Rows from block 1 of the decoder of a small masked spectrogram model, named by matrix and row number. Rows with one number belong to one neuron. Each number is 500 + 25 x the weight over its row's rms, rounded and kept within 0 to 999. All counts start at 0. Numbers have three digits each.
After each neuron's rows are labels from the 100 clips, of 14848, where the neuron reaches its highest value: "strongest on" is what is common among them; "peak in band" is the frequency band that holds the peak. Only what is clearly more common there than usual is listed. The data: synthesised imitations of 52 everyday sounds, one a clip. In brackets: how many of the 100, against the usual share in percent.
# fc1: MLP up (decoder.1.mlp.fc1.weight, 512x128), inputs 0-127
# fc2: MLP down (decoder.1.mlp.fc2.weight, 128x512, transposed), outputs 0-127

fc1.207:517476459468464521492441501512488505506489507507432512489494506542493529483487525505466532489510577556499525491536507494506487500465456514505538517459528500470481473498540514481534473509506426516491512474499444490531495501488509513537480500506495511514494525524514512488526480486518457505504524474494483479512516492529508524494488492489545522492469485502493534474467511455453486511509
fc2.207:511465419483461479497531495471465454475509496477539496521529479495497487464518511476534482521507572519541546495476524512517493509497507469459480503509524492487532499492516500479475497498499558437484497520520478540486498515484484510477509500520501502525499469500490498504478511487538557490532531481510448521485511514497495506510483491512489507568494479526503475472491487467488467518539
strongest on: household (71 vs 18.7); creak (31 vs 2)
peak in band: 1000 to 2000 Hz (96 vs 25)

fc1.333:482535476470497484496515503486502492518491464542495495498476481513547483547479516493536481494503444521503496477513503530489493526503525475521515490483480479491498443502511495502499548496508479502486492490532489479502528506509569534419466513508489506477524482541467525526477500464533513523522508502540482509485523506500559487488447493471481521507488498516442510533552521526485496520459
fc2.333:502515516487527501498456523480547545490498529518514530486488515514518496503425494488469506499517475485523499483542485470511526474546498483480494456531479544508504450471538495505487510511505505505508509510519468533470524521502508496497482488511503497483504490485473479526475496494489481524493490411467511484521528497483508543552497485458475497527489479513448537516507487497507535552560
strongest on: machines and effects (87 vs 21.3); engine (34 vs 2)
peak in band: 4000 to 8000 Hz (100 vs 25)

fc1.158:491482513537481522538475501485479518459498538513509505480468531549530461512527518493505560465519511482494517528445495504511507509484480503478500496506488497503484505547493470467463492496477478526514503478506512489485543509519493478457521453496484516512487488479481485490517525558550486559506465505504498502490538481545486467477540488501486495485481486490454546536455534455501523502533
fc2.158:479484483483517499500543544516554526489483469501505506497496499446475503506510473504498481500490456562500519506535481507478501472486533552448522523507521534499521479484527531541484478506536485458508527553480492497546486503489496466520520489497513528519538513511533456511517505474473452480493528444499481522490543524491498536477521484497512522470491492465508512482505446475499510469478
strongest on: household (93 vs 18.7); clock ticking (62 vs 1.8)
peak in band: 2000 to 4000 Hz (51 vs 25)

fc1.390:515478459503471457518533485510517491510501509522522436495474458501530458543502504502500497490500491516457429492508469506523525517531521488563497473499530471465508459488457496489510499518498514464475493514495523473473541501508475520500493528521536489509483531478521491516481506487495535464491496528500499560477535487525520528528513530474479506505477506508513520514546523470564505499467
fc2.390:493511528483484491532500493463479494513440531515484532502495462453523512475486498509553525500523486535514503540524519558512465518523476502467505530502511527502474469484515498501454509439480473478540538519485471550477501524438535462503504478497485497515483515491476470516524493527518467479511480539507504518474511514503463501529505483539516467498494546481539484537496479478504511501522
strongest on: machines and effects (73 vs 21.3); laser zap (62 vs 2)
peak in band: 4000 to 8000 Hz (74 vs 25)

fc1.74:540534478537492478497452509495487530537520473553518489526488531490504508476493512483502462503526513520442479526492537528478518515491493533451485538502554543523517523474536481518444540479520512491493471554460513509498467542536477507482482505502478513501467518516553505497498483486489502509520507489475519508492470478487530516501511476519462452479478496483521478513488485468490461512480
fc2.74:527485503517522470478532476527493492483481545486473465491499472481546522511490484509519496508463473493551536477492506448517475496475493484535514489494459505458536469507474476461488557520484476553543550462529481496459488476458520514533547512496485497508506496508482486538505533543506525487488485544510480497481505510487499490503511454488495561522521495493482504472485501509526541484502
strongest on: household (42 vs 18.7); animals (35 vs 15.7); knocking (26 vs 2)
peak in band: 1000 to 2000 Hz (74 vs 25)

fc1.341:472526508509496497503467506502488472504486487552463535480480486494487516569524540507480444492473477476513517488496489516495528499484464504474543505528527536490472518502525484502510542539493493509504480504504447522463501445500513499529465498433516502499544494533496470507474497481538510535470526491515514511502540490474531515462490498493509511554528491498563511495477496478459501484467
fc2.341:506462472469502490465506495495497526509479483493511500533510522527504519475481460504513493528525521482455522519516514497511520514497509488478460494514480486499551506490485480519493488493506503501418537479497520482553511547492487442506541505575494519468491527489510536514481503510495494490544485488507481452537451544511510511537500499466485457495482487493507460485567473510509503511535
strongest on: reverberation (87 vs 34.1); text has "room" (87 vs 34.1); text has "reverberant" (87 vs 34.1); muffled (low-pass) (39 vs 11.7)
peak in band: 4000 to 8000 Hz (99 vs 25)

fc1.214:463531467471483534533456529501518483519490564490488536499498495468460517490508522475496540463492495498553496527501491527469501509501459535508484499521501495539498508555467475541506441516505501531495519500528470492498499514506515526480497521500522489474532464462465458450495497485496503520517486513529538477566493498525512546471518486464515480492499475485522487489529491524478485532505
fc2.214:501489523534480539456481515497494520546509503515532564492477499511497511444531531435525505549502509506487540481501496468503486508492504479541480489475478524468507508472511477480516561496451503505512518493479511514465463519488541504544501496482522471512483535511508524553508538467509475507523510502481445493529501483490528481467456479484499491506486472515533475508455494490489470503513
strongest on: machines and effects (95 vs 21.3); whoosh (80 vs 1.9)
peak in band: 1000 to 2000 Hz (55 vs 25)

fc1.311:469489474500487465505454517495538540480525489500499512548508467507518522520540507530523534510482488488550471537515512474439497536512517503481489540503534505516523510521535452459508461510482460469465482528492507497483546516492501474504509533527496453503476521485529485498488491548500504532481473532531492508523471519515479505496480488501463459508461485498488521490533514478494515514571
fc2.311:514521493473485551467515502511492510501518513528493483469471505475465478458467532527471491530503512519474544502458503519503497453473486488555494507473499477457506477465523523491508558508505539496516469464549510494496476493538498517503487468512533510496513539543490521512521531463541443476462533470472517514494548519534500509510512489500525481479504507468494520495472481518516532495455
strongest on: thin (high-pass) (31 vs 12.2); siren (26 vs 1.9)
peak in band: 250 to 500 Hz (62 vs 25)

fc1.172:500497460512496489506511481505512488530510467475499526525463533509519448528506526521500529486478474460491497498531528496532446504483517508501490481551474490494498507552449523550530536460500520497504545515472550493512536493511511517482504489494466461502495465540501515526482487539518476512499516469470494528480504461497452509493544504502454502450486481470501488546493520475526485456500
fc2.172:521466536463483528483469511472505518502480507458479468527482490486466538484483481502499465482524510500495497494496483476468504476488491500503501468476533515530503492496504527484496526549475519513527434483493465487500468504505523458480511525532505543505507470472533504486540514503448507504504457527531512472526512558520538525517450519522540478571501506514512555487505499500474498516534
strongest on: household (59 vs 18.7); glass breaking (51 vs 1.8)
peak in band: 4000 to 8000 Hz (63 vs 25)

fc1.238:478523503525496481505549498497478512506499493526482437515527477481514481532514518502496487538473486498497516512498496495433489539501493464490539529531513496463517551483469488524503579507469470519486506513481526554530500496506520482508471503479498500511485556482537495553531473507520523525446501491461483465456486477503508496483486496507538485508488482473471491459476482487523480481533
fc2.238:503492506480515478485461525473514491541466484484504532488486531538490491487462486489517517497537484513501461484460497508570474493506519531489480499482490488528460491533544468475484468521514521474509500537502500447482477475477506495512508513513499515494492480484444490473457513506462455477515509550557542585529497540509502529511492504482460508481488486527529483506508507485499506524488
strongest on: household (72 vs 18.7); clock ticking (39 vs 1.8)
peak in band: 4000 to 8000 Hz (71 vs 25)

fc1.65:489486449520478476523480471512491516500487519483522521503497469475509495460486470501514492473531474530540477509501505474479511518514510491478504535523492505507501548475528499496497471482516566506475586558438447519520541503488501539519534467490540509473527482515491484503519527509467474501498511493556484498508530508516489440494488493505485504515510465493505486478517484466454516519498
fc2.65:506500520477533505480463549509499531495498509529507500474494510463471513516498537490494529497470530478472506485521536496506498490481473526482485498518528490499484483521479488495501517541490485503534388444549526493480495486537517506490489494491474510501483509496484533489501457505511536532500497504419486505532482509482503548524493520514550470489507512529529468495489519525545474468486
strongest on: reverberation (79 vs 34.1); text has "room" (79 vs 34.1); text has "reverberant" (79 vs 34.1)
peak in band: 1000 to 2000 Hz (62 vs 25)

fc1.302:482512503521513478475487528533529542469486525483535534525513491517503498485469507516502471519506468523517483480520512520495539535471497515548490485511511541508510495503495481506470511499492509518462506489446504476543479509515491494506478440504464577493492486527453484496507485492507519491560529488551539531526543482483466517478484487490474471494499468438495469505472524474547488505489
fc2.302:469527539464516520503481501506509486462474530523549466492509476549511518500518476475487518477524528499503480508476484470486470468485473528484490491449438496481523509519523535487516475500517484474471561511549504510504507454479503485474480551494542495496466464497506497493461483496468503493536507506497572547515480473529521462469518481534514521508505495494522499510531540522493499476499
strongest on: household (64 vs 18.7); doorbell (32 vs 1.8); ball bouncing (29 vs 2)
peak in band: 1000 to 2000 Hz (59 vs 25)

fc1.430:491507484505485510515511499480509509462551533537516479552438508482527459479539525547506535469469504495481501526497458545468525483515514521505478498522496527463502524505521472517497513485535500502510513479505518505498509499470528481521458542470493518475498503502490507496538454437522455474512483539479536523527506455510511480476494517496518518519504507496465464470475490515520472474557
fc2.430:475469504536542510481518515532514472529471473508490481468534461509469498497481506459505458520516510482536491477494548495539457537472521473507514462505532477548481491499495486489523503543483521505454470513471470512503482526536468499501552500525520492511524526499497476492480526533530513529474507411553467491499471509488546529517492483496516478519488517518508485494483477487509511490481
strongest on: thin (high-pass) (49 vs 12.2); animals (34 vs 15.7)
peak in band: 250 to 500 Hz (93 vs 25)

fc1.360:509506515490472499540480455501505502526518504507532527524523496482494449474487568486491497445485529455500523484432537558513528471478511503536499529500515497504481508472505468529460485507510541495482500485531518484543505535481463521488485541479493508470483523481508508527514447486498547519488493504510483452485471482532492517483505473506540493466453502492521492475527523504518491492530
fc2.360:503483475488479480449529523490491526489489576485492509519500488492501487501497455570460519563525476483518504465519485493483487500508501511462501480542489531442527506510473531514475524457521457507484479556466504517494487477516508505535553487504497484526510507523470485537500520496540474511505509543488524507534477485492482466488467515458507471511522495517482495494523479503531541486507
strongest on: household (48 vs 18.7)
peak in band: 2000 to 4000 Hz (56 vs 25)

fc1.15:532508475530502443491480504482506549498451529483510530499489518532490528526507511522460514480493519515493514545497477477506494460479476515511447446504496478474488463504541504533534516493508524508531513486531471497561483477488546465496530524501500467529459516469513551511496508519540492521466514506504505473523473532462506524480486497468478524489470536476471520500478452499490498523523
fc2.15:562481509502504561483521483499487520516511464486528509507542474502502479494485470531523472472500533502475500485466554484516488546501507499521508525511499502522525485497463525463549462496433474506531529525458502458480509539476454541512467516512490524483482518465523491529505500544483524483483504475534473473464490493504480528493527479479470508480471507476507509461497531516513534484503
strongest on: reverberation (73 vs 34.1); text has "reverberant" (73 vs 34.1); siren (51 vs 1.9); signals (51 vs 11.7)
peak in band: 1000 to 2000 Hz (100 vs 25)

fc1.270:488538474496522507552478503524540495494502475493505525513495487509483493469448484512468465517492529484470574499469484566509471473511475468499511498504482505506504510523505488455539486473500538505532518510513477480522504497477524545524487525552526475484488490507445471492525477473503447509506496506513497522506528510505446519501465474493482451521493526457474511483507552534504495529502
fc2.270:501537494447527475475521513471485473484496532511509470509513491460513501543563533501516489518515521514489518527467509524515474504493472503506528473488481503525547532501489488453513476512507479495475414517524477537467482540481482469501513463483524550514507490485503492525505521518498469494524517513501517453461508508487504477498511469480468506544494488555543503464497505508540476468477
strongest on: reverberation (73 vs 34.1); text has "room" (73 vs 34.1); text has "reverberant" (73 vs 34.1); signals (37 vs 11.7)
peak in band: 4000 to 8000 Hz (77 vs 25)

fc1.131:472504485459542494501477478470504507509494486522514518515523485518511520501516499533490500545504506503509517535477465520503477469479555476497498490500497472501522502513465555462494500443538471514496510514525505470483530510495454506518526489504512501477504445601500480484541482483509490513483472505486535461524513475529492497494475492532525456487492510466447499484520520479483445530505
fc2.131:474495498521439485508457506497517510497504526465505481485470475520507522475506499482524547491508475534500482480561494520508538476501509527514487500470455531521471502499505497551486507489549499461484519484487509524515489490515544492500493532523468512467440519424445485501488513480490511523506481475513520495497459515479490525469554484551509518555526525505528501483519498502484480475499
strongest on: thin (high-pass) (52 vs 12.2); coin spinning (36 vs 1.9)
peak in band: 250 to 500 Hz (79 vs 25)

fc1.93:495510509511512500472468549478509512526505495505506510492485450468476517479504493537471480517531523504513466483505489479466526500490485499535478469558434481513513495533497525569490498469488522489508485475486512526514465500534526535492479475487512477546471514506506534490497515489511492515529504520492536500472535458469545539497480505476529471525489490480452479558509540479482500534452
fc2.93:504505461482452528475502527518484498537544489478523506477480511515523505505524537509519541484499510489505514480480449524496488445484476476513524461511502529465502527497521486485531504449506505550483472487530481525512488482520468501503497493463536502471463519502530520530462518475547476480549518474521535515484491494549542443459475495490509538469474523459483487512487525507481507497518
strongest on: machines and effects (68 vs 21.3); sawing (64 vs 2); laughter (31 vs 2)
peak in band: 2000 to 4000 Hz (58 vs 25)

fc1.37:503505506501466518532495497494519502542510533468503516508523474438474490495470491440473522508544491527524476457500480480474540480505506478546495520499459496519523517530477514529538469481492589506503513529524512497511529530472507486512474531507487482518477513462477480480546448544485539503489519496513502479521496482509502529474514514460493494491490496503527498501510505479458494534444
fc2.37:483518476531533524493565477495480488509535479523503508487501486495527453540462504452495522480527495512501555509477483500510476470489469493504507457515486518456520526495477506527486495510479517532466485447495499437507499475534484482518507457482537440507489523509509511519489509539487570503538497486511489520541502538480486459509445497486512501497528532489498490517497484510539519512499
strongest on: machines and effects (72 vs 21.3); whoosh (43 vs 1.9); sawing (28 vs 2)
peak in band: 1000 to 2000 Hz (98 vs 25)